From a checkpoint of a small multi-label audio tagger: arch conformer, trained on melodies that start on their tonic, played by one synthesised instrument.
Rows from block 3 of a small multi-label audio tagger, named by matrix and row number. Rows with one number within an expert belong to one neuron, the router's apart. Each number is 128 + 32 x the weight over its row's rms, rounded and kept within 0 to 255. All counts start at 0. Numbers have three digits each.
After each expert's rows are labels from the 100 clips, of 14848, where the router gives the expert most weight on average: "top examples" is what is common among them. Only what is clearly more common there than usual is listed. The data: melodies that start on their tonic, played by one synthesised instrument. In brackets: how many of the 100.
# router: slot weights (model.blocks.3.mlp.router.weight, 64x160, trained with AdamW), inputs 80-119
# up: expert up (model.blocks.3.mlp.up, 32x80x160), inputs 80-119
# down: expert down (model.blocks.3.mlp.down, 32x160x80, transposed), outputs 80-119

# expert 27
router.54:119132145117177110061140178170100127126133192097097109081107106117157083100109109176183187080142119152126125162108154141
router.55:120091129108164164097100148163129085090131190176129114176117127138153131125133106168166195117153088188159110200128161174
up.0:127112078119177103160150094101138127085108095165223120154177146130109157111162143135138121120177119116146111108154126169
down.0:132105125080131146114120174138103183169165158064146121103134128057146109122157067116131126192127102151179126103124136177
up.1:094103113093135146165070104160113059125146158099141106072117152175142081196160171117171087137234133125112110120149194173
down.1:151171142093107078111116114151126134201141163140151172116132121098126110109098129172103097070093137084159167134151131090
up.2:077112114160112126175191134143101145122156094073104111064142119066140090178135128107120120109161076137139096101128137109
down.2:117097157148112080116140139155101124131140106132136114154084120131145128104076082071181148126149124191162123162141122133
up.3:124146093188167158087083108151148147138087142114106134196072137099140115128151094123150142099172113096109129118140132136
down.3:127112125133098182142163134176197078120154124086160156125098159082124097180184134140101093106123149167116024076093142128
up.4:148144104148097100131168141130148136155098157148120125101140129163108162142121189136147173082149137177184115073102117092
down.4:130090113111133210135062130118079149107154141112138132104101113090156142146118167096154187134155117121150142140154152138
up.5:155148151108145170153134148138109115127093108147213127068102168144175123120119170132181193090151128131095155148141119109
down.5:049128151087163096070119118147182115150153131174095138089131058105093179117118090091181099091149081130146108127169099174
up.6:099157098112162174109148129157104129076144117082174128094075110120127128109069148062111071102117128157163106194141102135
down.6:135149101142121149144168167185095103164084114129162096114190167163088153126122175152120167110152159127113089103092135111
up.7:134102123155187125141104095129139171088147126149109099124173134096141142123137110041143143096070165179112144176134155110
down.7:144101155201061199165136104102221140096146119106111109065139113121125078156142123173114099167102117131118145110130131131
up.8:168077085116106097051163130184079127099191117174145141155064165132092101136186076138121112110167107140134094148097094100
down.8:194164171144100148154077127101152100093155087107120123053170124122089140147137134141170091147069146172111104085171158108
up.9:114115120071122126104171148134101096150103118066132128155189160142170206133125096117154104153156123171119126176091112104
down.9:153155077166190196146134103089085167139102084073154138151171105129132135137165146099176119204156149153112146118130088134
up.10:168153142198109142131128164098161083171141095089122152139135122046124185134167072161107139117121130145142158147119142097
down.10:155089103087096077086148160119149111092095118136106147107114149156094075098132152095117143117116143088089122188117085099
up.11:140125165181095158183132122155099084128129151154155099128058106172131127143121117138151166161109141115137121134116105143
down.11:129151177078107100088061131115115126053000159129133103108155181171118099103073169134157158098090108154157124170106082087
up.12:126123119117121103121144114155089112150162171106193114140146116093089144134081119146174179089132140133121173068174153164
down.12:111118151137126131099150186165133145143075206155100140154166112146110071137128104176128106127148088129092127140081108155
up.13:147134112064164091143058115086170077154199123128149163137120120164212177078097108161133105101085113192155179131143146086
down.13:110169177078074139082152114157186092144126171183106111156145039088123178092134153101161131056132107128105110109202113097
up.14:102110060185186109086122117125170189080118122123136104119105126130092157107108146141113105102168141125103149130118123171
down.14:142110104108122137173087216101143130102162143186181122175161183118137153191196084174106077086148106126147123159142147119
up.15:156138136192112216143137144169072135081101154155164134186105128125148123154116069183155172162145134132126119144147112093
down.15:044146164158121186054124080133153138115103155117109160160138138190161117098113114089114156140091095133145175103153155124
top examples: the note D (97); the note G (87); reverberation (66); tonic: G (37)

# expert 9
router.18:116128140156108175123121154143089146179141146109093151099114139177192087158076100191134165099127061129144103155073096122
router.19:096071099097139207172142130137175107094142166130160145142155099132180204145123081117141178117067091125154102205115186105
up.0:109094092148148170178148137173106094165167129118163142113212144055110103156097093124125105133106187121108103139140139087
down.0:152104161116126135085120155172144113136150128149096187129100089204091112160160130093121106116181147159145106112168147123
up.1:212114123095134168179093127117110145084141124147167141151095140143125091082185191166114140112156106149057135111138135119
down.1:134167177076114112157090196119127141151167113144159103135125138128164133108112131106149117098101171164102144153123094147
up.2:080114086114149137167148184075124167127183151121093139129104181150080122167159074075117048145104097079107108062170100099
down.2:086164124098087145095216146098131085180129148150096149133116098138124139127122160104093191155117203146151160138122125081
up.3:158094108155084137156115118183105215153078138133121140190084154064138105084103113150170105173117123119137158097128149119
down.3:130174150110090146140095161176141108078122131097086166078131086126137196151084130125117112115163160133215100119100114126
up.4:119141118146132156111041070082107073091162146138131122103118170126170158101120192121110074104124120101144094164111109116
down.4:136130164123121140162128088197159140126105100116138140130090070102061117153168158102098052173182097145156141105070108073
up.5:147106165136156108124164116129109086105119105104161105033142049135133122095121137111126100138184099111128161172198138120
down.5:120159143153130080122161165133171129137148145137168113099073129152118139126126147097114093211114140165103122118149118113
up.6:128118111155102076110111123099125083149088099150100108129141113141115061103149099122055055106114146084108138098130137116
down.6:125093112093077119091143110169169196123161136154100073101145135149105095136188133097119163091205101175064094118082133128
up.7:170112100195121155162149087125106077148157114152155156094147192051104083111173155068173074112149144179152128137154170124
down.7:129140108163151173103106172150070128079119116201086107144178133166112098153127167087141116212165146079060153149125106151
up.8:050175188117159129102135114106092148121123140172115094148113139114126154106176119111160174117160108196165136158102153098
down.8:103112204170162103139099121118103115082148131118162151151117070115117079118152137172136088157140146103151088098078119120
up.9:104159067179144113149113118155116080114149103139163129080100143086093150176112127105126160121158193124125179131103115072
down.9:172120143081157112116124077145111126187145097135150109170082086130163094128096151161124165092112091141132162091145116131
up.10:072110113123134132052117234150084139132116160173076134109132150102151155176118142131102040149119077169133143132073102154
down.10:158108144113154070104176138110157167135156140120152117125142156081128120134054081174135166093070128142093141077120174156
up.11:153121123139107132172196148090094160188155122101098118155130121172125186186113134137101146112098143053139127131179147143
down.11:143129161125113155233224152150133069119079110153105144144139132127142112174121064118182124088077136078160144180096096156
up.12:133112137174175190167126098150113073116169098083142164123098144135138116157111162176120149126144104090108040100124120130
down.12:123162149148107163111110101119109147093070117190129177114134076147095096120087107087085126095144134084143101144113095121
up.13:100128147133197123130136170107127163100066190173137108097170169094102113116120142147146149164118102161129176112101107130
down.13:160122136123112053082145166131108089096148116093141150170159095132091166122115113189110193073088046153142163099110160110
up.14:110089176101177110080113146160098099154151188173138152117159139116175134134069081170089140089147128160147134155140123191
down.14:110099081135151080095120181118129125157090156144100109150132118177175153131160141164092127178107080104079136058186128113
up.15:166150044130091167125174120182119143091116112120097158050104133044094187161117188124115110161097115172066156103130144124
down.15:107124124111164138117144121137138120147124176150150086145123111173173107106091146120123118190114084152094170128069112158
top examples: the note A (100); the note D (69); rumble (38); tonic: A (28)

# expert 22
router.44:123110098124114112104087108094115065151100140134144081179156069176190155065173105146117133142083124099113134141103208122
router.45:101081086083158108108114087067155149146100127149108121148106105186122200109194128139100117110118145148121108116098136112
up.0:141170145112105210149171151160148115145126104096134132141120138151197203154158102123148107121115094136139118159111149132
down.0:150165203126130139126119140072128084126109113096122098083087136125169147142163092139147143091089133116100121091076153156
up.1:111142139111137096153182121165117133144151139178062097130108122150121168173136127162166113120183149159132187128134102184
down.1:137121144106123158104104186065115128129161136139118137174109140128184114103146138096083133138116086166076127154235127095
up.2:139187161088083182105119152098104096076113111112165122129131104076130116108122148078212180095134152156097149095125127163
down.2:134167045137216104098139083150143111163124100147105110130149141113163074112121050148083168105149065113156143135106153086
up.3:176112124108141102101111179195105158121117056166151126143076133132134107143142129166127163132164132110144185145103064143
down.3:181067141091126102144099089134080129137073142157114114143145158110103132095082113113117151187117154130124165078073115057
up.4:153043112114156177122100122118147116109158129142132129176118176081092086186122069153109169130120131149140198112109124157
down.4:163117099199115123073190128139108129119120199112128130146121156113125162097056164179163147109170082086119129136112133142
up.5:135130106072125085146162153121136128130166136103034092183104140136101163117122102089152105125133140171137093139158147105
down.5:096084130145146133123092113078142104163147131099143142130147082181090133153113153148078076122084086150108090119162099103
up.6:155122139144138118150106147095126137124128139127175154136093169109062080084150097143091120174148147092123123120123147194
down.6:136112176169126176101139126180145101065099155132140105107154148122093175167188131152092161112081138138116113191149141123
up.7:169159108125189114090128105110123149165124143115110152098142119109068094057095156122093155106107132143095113165155159112
down.7:146119143162142099168146165112138159141131121178181133125147155158141125089121111057125099181119153123151147121112084144
up.8:113130141134122158115174099144082081089122095182145139129121111102080088083096114134108163135148098102049086131156131164
down.8:097157132076137152124125069110157155147186125120105098062131139137185138111126115184070114068147147171109107159141127163
up.9:177090110142084138107127104181140091088125153147106127175124042147153146122117109172083097028199163147103101156125125157
down.9:160075093116110123154048145160196098108123105078118155057067128096127083094104136058120159084085121106123187140160114171
up.10:095095143125149165178099145092160130114064164115108081140150109134133136167150132117127156135122132091172141112136103079
down.10:131176111092102095113145141163136107111086205139180151127101215092080087140132146109173083144112128151125162094159143081
up.11:130152162100145123121105142114133117102138138101105095155153119109123112099133024130127130129144103168165126161114164137
down.11:102113153099092090143151115097132162181162151141080089099143096160101119146093109167113145136158134163091144175082136139
up.12:140123152091102158111118112092151146145060118128120132100135078158178109149143140108167158112116137147139126117157142131
down.12:180162145110167075117121214137198153118133152095084149150062065102118158145082131129134166097129147125138158128161134139
up.13:112127055114079140152083107089117078124069123111133134110118146152178137082184132102103091126180095122176145113133142159
down.13:153161128088131110163118103090127079132105093157095056150119087103135156093157186093120153185139087071160134142150141137
up.14:124071101159135087127161131134063129089107117115174100128138144125115123112106089105123137160093116125133061156158100172
down.14:161134147056139194156164111120092102085165152155156081077193125216114107187122119145088083122190184151095091114136106121
up.15:130135117108132124080120163108220161118042103111154155132149184165061107139089126160170127129125064140155077119162107076
down.15:158125139098088080123117161168076102151231150150119143116125124105090151112119138077145061158070139171147146170116192102
top examples: the note G# (94); the note C# (90); plucked string-like (55)

# expert 29
router.58:088067105092116173152134111136152092099144159112156130136150105144210215118133090134128176109062082141172093179137175119
router.59:134171127121138144157085133153117100162092157088134131196144096114112127143089097110119200149152173097111104113128155088
up.0:081076135116132173148170182150044155158061159137133183142129130138169084099099140165156103116094127131178202116123078077
down.0:179140117112132112121122090084113098105177122138092092074123152066050150124164078091140080136126163157185132139110169085
up.1:117175083135118132146206148133100153094082106088118150160165099160110171127121078186124157153126144142121106125136081129
down.1:112119154049134134149121132213106170153067106118076167146128154131150180115131068131117145176091094131064152098122141077
up.2:106111210118111109151152115115174172135139110093146089108189095159150121132129079161120166154174135183176171118145143127
down.2:105142100131103084106129106182075125077064161125176183168148084104106089154116115155159121139122070093092122072096093091
up.3:117077168145123099167121175106089099147144107160100122068145119151084167135099115141180141145131194136120115047103159103
down.3:157204141169126141135102123068103147133090090121149156075120112129176175131128152112134194091187153164109158125137083155
up.4:142142097132077183161120077090150102121188102145100094140055108149152115118137135096178149081112159131123150124106083118
down.4:142114120081071138146144135155142192155144162083132119083190152141144120099078128116194093136128183187121121118097128098
up.5:151159131169103186078132106154122141165129202117152116169123095120098107110126167101151156070100183080121144164149078150
down.5:090154171134157094104110175093091168094202132073128122059136133083108114149086143158136128103168117101142087094133150140
up.6:115100125147166155099056097178082148109078088084082141156142127166127101155144102111126133074153101149159093123135064113
down.6:152077078130097017156129115156145143098145152110187143188108107122075128150157165098135110105083163089126130123128122127
up.7:153140105117100137138103186138125138115120193085090184113133034146128142088139132155131040087146105066082109108157129075
down.7:114132131099165182080131108107137126180135150200102154135211134143175125146137159162128096105111149148128126156135145140
up.8:148122138169127166153080159112163130075179162157054188106076125168134137117129158100119101127096082100078125143129139135
down.8:137135148134147142068136146059171142184149121132118139110132136145130119147166139165089174096144155171110088137165138148
up.9:124152155120130137136095127117114145144085129118147101111134133141095147151139081166115102128163089175163075105096103195
down.9:142158171119149154123103115142140132106186141154185095130158125105150136090093092168069208143149148133100084158117103063
up.10:137119093107065101094080099159154114133209147136091167129121136131057152144088124140104096119194099062164211112197072122
down.10:118082139134140117094138136133097147182215126077129096137071143105087186133122184133190118091112121151126106168040099135
up.11:112131108092075142180111112183127099135149138064188160135149107069149083161103168091087154139089180119148084111094162150
down.11:066120149145151121164098161214131123123086177092114116130095143146112135081120127123096137147067093147068116116130148142
up.12:144082086141138123136177116103139136086116175134129122108137126139104131166117141156186138121101137174093089054123131088
down.12:143115198095132111124118103122151055083121092088163075125162078196106129095145118136139103110104141146176080098166092140
up.13:091108154078151182098114164096140134111112136123110110100121158187141116149131166118137126160178157109136092114155081148
down.13:149180122169151111095162091138116121091118228146154076090123115136125180144146164088202146111146095105123145152134118137
up.14:081123113129119169140081087156101072130144158139120071109131116110142157104099132147102109117055152120102159169168076118
down.14:172181135120154176137144098092120161098125101185114119091063215224133103142119167107096160138135150101119171087106106154
up.15:126118139099099108082055159099143158105087179126104144190128143211138125055180140070126116166156161158174146092117164103
down.15:125079108147190116152132125174108117146107088126182083108123122102116156150103132136118079095115174104124114131124125103
top examples: the note C (98); the note A# (81); the note D# (75); the note F (73)

# expert 28
router.56:143121152142148112192166104066143136176062121140106094166147097104100165189165128113130146092088170101116096138167096140
router.57:078137149140184112196078165091156128143084163119112117132143075099117115184179143164131138090123141106126082153143138148
up.0:138092143166220105161162104151137086112123122166075100157119088054094189134085095144088114114113163152151143098197138148
down.0:116211149120114114092119102116107142166125084143149116059161123158089123154130151064154152106103090118102152151113178099
up.1:118095113089154145198139088152116144124156131152180162094142062163085140133140157152069144154130179139127094096141120117
down.1:158170146043119152128148179135182136121130063186111067131141120088112088151116093108167099123169081129095188145163122108
up.2:136193164093166123138072127194177109138097080131156164146147136103131133142111114169131104166191120090130167149119084125
down.2:116127104151165141141139106080139186096177145112136102104191159192047174107129173089162159142186166105203118103140177135
up.3:105166154112115101121133144137194125162074139110095097141072099108176135158163118123100117143081131154115086143161088146
down.3:138132138157121157143099145094136103119108140148121101170111129086133101080086138168105076142120089123114088095149123094
up.4:184091125152187093200134108173203088132139111187095112061068132101108092158105124138136119105063167162123085128122085134
down.4:145120104103097129082119105145114125137155023098129144153067135086119152152111090094125139106166153144165078099092107124
up.5:193143090140127144112151120092221154158122127131147077085142083159083095139166165116151115136104137089068100145125130161
down.5:105122099181104054094134102198086096172139154144164096204143127170111147136164086105125124129124076143154166106092193134
up.6:120169097117158152159096143183116184151196101128009088147082086140123151124131077052088112094113143140073151155161089129
down.6:182161141066101175131075086108101144133103137150112114173145118048148118160115161107136146147176143158118100121104127173
up.7:145187138110122124175159105099118105131143116144136165138148135147113180105120150083181112159099093176056136153134192140
down.7:103128156141186135107073123169143162117154165121082093101052065092126020156109099133131122141106161124133113122161105111
up.8:093147149075116158172074121145077189098134139127160123134159122182122092134173126138161144075133149106081077119100105093
down.8:150151119119123111132140125108175076116113119132145174155151098055132087048105074101107089162184115154086139127179116154
up.9:132168116092118121116082169135130136207154125123067120109156159149106135137128102131155167120108158134158151113082124204
down.9:110165158148111152135116077126098087137165155083129177139141117100087132094167135107142183091149090128158138096106127122
up.10:111177129133146118119147099188071084156179115105174127156112094103084093175101113094160163075092093154133119094162165164
down.10:134132169084156149071146117115148193103085110160150116075116155165161154081113158154138150184121130166081196134072122168
up.11:119125117163039147137133155100159121104133130063066066134112132146108131130187068146156091104104117137165149154076110141
down.11:155151122098171104189099150068179120122133116121138100115123124132152098108133136157168146099155080097151093116170150152
up.12:137138111095155223115127116120167119095144077158160105130118073149159172088136129061120108133157110106116099140074083138
down.12:114098078056093190162174065136162084139120110139071159158144081100158175140147067160082161047179105145109114132134162132
up.13:096213136118138094178122047109107107134166178150135125156085130092127147150179075145085157122113139081102194079134097137
down.13:146157160152138156206131111131135129108115092129133066147123114151133122145157181127103102179155154104146115172143067227
up.14:112151160162099133115158138128146100134092102115147162105103188146101111073088155129116097155080176100134105099082111195
down.14:090101134132169086135141120093080141151163190122101172039135166060097122143150115096154185164156112170138207172106190079
up.15:124120076117137175169087098192109132116176083077114176105147049084118170163135124097132159098127153115114084090153092087
down.15:142161190169075124077134170143126103156089159109153114206116071120059124137113135146108141125088141145181093128129177095
top examples: the note C# (78); staccato (66); horn-like (34); instrument: bass guitar-like (28)

# expert 5
router.10:183096075181065117127125094161098097135211148066150103135132148179104120126158098196072139138174107079174149146114092087
router.11:087054096116132175165103119113142076085160148115161177132156149157191203109145071141085177105076058136156099185110204111
up.0:136143106104132122149121114090030064146170141089144125202141099135102116107081105124116110157127131099130135165119155126
down.0:153104125178088075157157112085111195096123052130164127126135121146175132086132126187149143098127171182124130077157173142
up.1:184150118156141154190142075156140138064156092162182150076117117113080108150153125117168139160100129161136164144123158058
down.1:144142115157089076108125171155168135131107120176136119136090164073136137114124112117104109096121120111084099146149076141
up.2:127119194062103152102099156120137127149116183115084111153088121118113181080156137168164138094164161116142047139091114114
down.2:125160133160106110113127089148074140112158168100124201126144133099133117175139182139144115157115100080104141102147140164
up.3:166125173158074167132126102097107082149128091142082147174111131137125192109151116164137158086157149127125169137190089111
down.3:073152120115123159117088116150146092153087138073079086126113125112104100112147090179147082173194113102139137209125127109
up.4:096176134130064158112138130121125109132139060155133124122183097134141122206141104136170108107135053122130137185168125165
down.4:155080147130119180079065115099132109122100140075155126099156168122145210059155165127062141104120147121155117123063100127
up.5:128180127145074145104072127141108121146105139099141139169121129136117117163163148152133085135145106120124117030114130124
down.5:089103173151116151091145116151116132096100081167113115108131111121168192076119138145143097133102119169156187135115097123
up.6:147188138154126141178207130117085130144163116157140146079153151129182102102147122074144075165119105067145091175124121180
down.6:095087121058140137096073140128176160155094095099090136112092109058133137124183129110116171122134140158152130077127116168
up.7:148154133114097076152136095146092168112161123097160096138109083141065101114115092120119118145134104116126129176144134080
down.7:135158126087163134125123122152149097164143103152138082122132152120082127116137077135169152092125187154101162130172111073
up.8:125043102109078087136054146088122133128084096101130152168091115147090083124126171135129150150129152139147129178105149092
down.8:141132142150127126181107102086129111090164096177172148108123151205125161106121135122059120083135075121069059149110076138
up.9:075180087184123088158129127152076137111095147118196131101113155122115107100123154149139181160136176124094103107136145104
down.9:094079134128096129104130114169098145140139079101053152125133189113143111100152153195148103160159106134088122116147135156
up.10:157134090197111092099085097113111140099120125141137140170120152089061124097106182120129095172070080110092118133151066183
down.10:116131193175183137141138083155083094185127156122111155084145110160114134138121135139144119102148146052135161080084138157
up.11:109131147132082152095120178114163142106134103120059146093061102143063120145135127122164083187119162170120136162120105109
down.11:123106133193130110119153122074113127146129142116161167151136034111153076178095115101139122115080104133107063163060099095
up.12:146062141146107129099163072093095134098119119128119122139097149110139185140158154113150109099129096108212209127201139148
down.12:114182111070129163147133145166108163106106183066130089156108151075148168120125133127110115149086173137146079093121119113
up.13:104154146102151189112102108159103124129141116127120182092153145135180145146035150165089145115162094113103204120174124062
down.13:149186115120122086164067142176144104161139116099134111149111135142106121210118075172132143095162095149120124137079134113
up.14:155095122138160108149171131120117172133154137116109188120151127177127119148128185068180118093178087080174108148177134141
down.14:083141149098122155130163080105107151133137079165111120192125143167103115124126108155134067143128148104132115181119155114
up.15:106166180171131081165107103145114107159091079096168078126105145138057160142135145097115093131180143125119098085123097145
down.15:132105145047123165192177132115084152140092125166119208110092122155116141090132193140187098167130103061101156082151125114
top examples: bell-like (100)

# expert 3
router.6:163116086137078158179120118110173160140095168048161137147132156152179190142116146109170152121094134108112115167137137075
router.7:121143139115077108161124150131139182154116179064155208113168195124147142188094166166185097160094137092162156121087135148
up.0:124141112079160088156124097144089137140156149121116101176187166084132167156069120148103149165091129074109122128115142126
down.0:080083099077080152107161091117138083179129114124046157137136104154125079121127146139080148190157090144193132086121123090
up.1:183043119144126153113126157125150087146065148115157122112124106192078213038178188122113109133136121097143151138139126053
down.1:101179111118137147069102115074139120126086092068156119085191134072151103156113196116127112067135080107113102140107110133
up.2:080154176093096169098147082107067170170148101109087150191133140088115126160105141134141163126124120187093172059091176135
down.2:113093072120230115102149181097172109107103123145130148169097104166147151188182135122136119114093157128083136135146153154
up.3:126114118086166087140142117070133100109104204093129175123146081102122157153143170147097095110123136130138118093180124123
down.3:183175125169129138125120136143130068128181107183086108092160125152149050167120123133149133126117142149049135115149192088
up.4:125198120098107141147111103124082164122108106161178095106113113144156096188206121146137115065086154073152127099152194120
down.4:115078103142105068126122122103113125151132080121113121117149098108161150147173130137170165155089220140132117149144159124
up.5:115117127084117121089134175094141133196110111081112055121067220101116125071106146143140158109139142159118149138081171169
down.5:106169152130117159121130098077183055106171062137170134091113082130092101184197131122108162113055146123084138081142146098
up.6:136112133146136145102145177086186116106158101145140109157112169047137133180105065108179121195133145142098134116162131136
down.6:144155111106175170108129119156134145166146107095126097099105057118059114080142160145117097207153125134132070127178131099
up.7:150125124101075121128096136145145141136126138091117096158120069148134094142107128113137065171158100109117128197108153132
down.7:122123172181071103117126129157146150115105169118188113123093158119066152206139091160123160134168124087095164219141103164
up.8:152121045100179166138148085188158076075163140091134123087176174141156190107157092110121128122077113133112121125093185091
down.8:136129074171115078116042107150122104106067118111139137146083123100129074109138072162078114102068170105137146194105118141
up.9:112105176108071147092202110062088117130140133085122090092126138119175102141161097130086084141151137101094106144106107078
down.9:168117122183107137109119139162113087135123154113150137062152085143087093128130095116172108120166083099077078173145087136
up.10:109168110108116077131135143112102129074073157140098107082162095070137122170102109128129163148148143118126156139116131129
down.10:134113085117130088184131086072119085116103145127118117121118151155185133079173122118149108124100117145163121136130153143
up.11:118092079124134130189081114182111143169101135153131137229090087173134133149143147088093098155161126104115086113100168130
down.11:144107214180127110125120155186126146134121131125117139161145124141104145116110086118039155080115089178083203118115161102
up.12:135045123074080135088141154106232096101171181135123103151128116135153079139142097151122116133124100183153112073095075127
down.12:127197066151167086126049112175093127156174114148146196095147197104093107151133152130115137095220177114129112124142144061
up.13:162154132154135147119103080123162159106136124169108115139118113174137117101067172096135140153106148122120082113128147082
down.13:133116096134101154105102096136097128149076149112079156142158169167124137082125102202125081127082115170160154141151109103
up.14:136109153088058135081132114070145140124152103135153197120151100156129175112097102126140189134149176180141085137109066120
down.14:085144118099140155217092172139141176100174155158142128119073071129125122141194130133162138165117101119094121187165138101
up.15:070103100156094165067081104162117123150115096147192102129136138178125113102135145149117116131143150157124109187177148127
down.15:142179126129165134144108153054147076139077098115158115149120154151124120107078128149126148194104095085111059108146098144
top examples: the note E (95); the note D (91); square lead (38); clarinet-like (35)

# expert 10
router.20:164136136086143136097148068148128160063152132137149111127132115157126127157132082153119136132054097148100127165172119128
router.21:153136132109125173065119079173105149122163152130058074080134130149108139110151127095092124143144142183083074166143115161
up.0:094147121110184082169172159202108086210128111155074155179135145107140120112099112120129135099120145116152112129164117076
down.0:130180126078156172124178115163137082123096090112127152130133132156145106119143172108136158166090092123146187124141172137
up.1:194105173119133092159141124128133115104089126126122073121120139113160059135157181152142071116135124136108096145228124039
down.1:144155110139150074165163132127177081095189146163137071163106115044150135130159145117111134165119087179103085111132136138
up.2:097166168172103113080096131141116147115186178119126096115147069134122163096129137134169102169079185167126205111137138120
down.2:156115108132189045156122032144182116128111110076087072136099127149142163107104140110160192121190128122120132131140164149
up.3:153139140119159135145124161205082170120124121099139180140104118119124104186106130173168132139149072147124103145132104056
down.3:140129139171099115119096114154095116180132168090131077121081135133116112141152118147098112121175141125108130154110099178
up.4:110250140056157075139101139085122125131119117132172112122106140085158092089164154107111147125203151134085111119080088140
down.4:163121143145126164139161132081130212103126102166077116117159119175084095059111128175152137121099161115105135094139151158
up.5:134178121127120157071156080048112087149064111120125131171164102190126116155158120142192115109172070146133152126109143108
down.5:135086126114109155192217132085100169095165144126108132130152118077153161095147134087121114116082184218111109176122136066
up.6:120120124135158150132145114169113172092164112171108134148153143138172124154157177067124118175148157118098114141173138101
down.6:168137155109118165066102121113099176161160119200100115120128183193125096158138144123130088133124140197131162122094098145
up.7:117151180091150145126147132089144112075197129136114164183110129156212130164194140146140118142096147079098044126164091114
down.7:079132171165101118125131145126124090124101150223134136134126145111068083125104119131128108125133093146109169121084122141
up.8:075139174106183145064143162085114139153108161163136101157176164049197120134152177075145152116154180095146173090167144154
down.8:134146153154182139143094080169113137077161093121136116121145177150129127090175087153100075145140138123062144141216092106
up.9:105068103114178121156089089120136159194115098132137126091127143108130146174150107159104161101157163104140131082151127158
down.9:159128166155126144094158128155117119069118135134133130135117114115153144144070192183130079126117089102086074108107096134
up.10:164113124110104151156111093155164161088071127137124090146168185127133092083155155120148108158141156140184083168184022110
down.10:104144137102116096083129153137120064131142191098118133110157096141160131114055053140195125130140201114091113171137168129
up.11:137118132092175050134131120155140116110118125112142149131110066138140138118097136178147133068109120085085166105168143138
down.11:134130137156157132120144141163133109138067163104061143129160107109106159176097171129120146099128119160158151150115090125
up.12:185176128127186120131098094063125186108113059163086156126122167105084109104073125128158171185167184118070080098185147092
down.12:126111103145121123163106165178182147104066061093162086089093118144140112156160199138137060117102165072159132159123113071
up.13:093119101153156120106153128148121164080118114097149124118118141138121120163176156130136121139127083121136151137166204136
down.13:089144194132149100183160081139113119117143090146125128119166123148156148112154144100116117090126097074126161094139054124
up.14:118166163148177165140062119043171124123096108119129129134135159154140088119136087169187147142136137089080161058146173064
down.14:145113101096128120119086198105165099140084081111139128166115157178157106136177138188184095044137144166163142095127178129
up.15:173090127146133139071100124111104081089104104078160126136100132087129130116175123138079123129197181106062111151132153108
down.15:083192088060120107184109160183144098138128132119172126136085142120184100149156118114069107123101100125159140101142120171
top examples: marimba-like (78)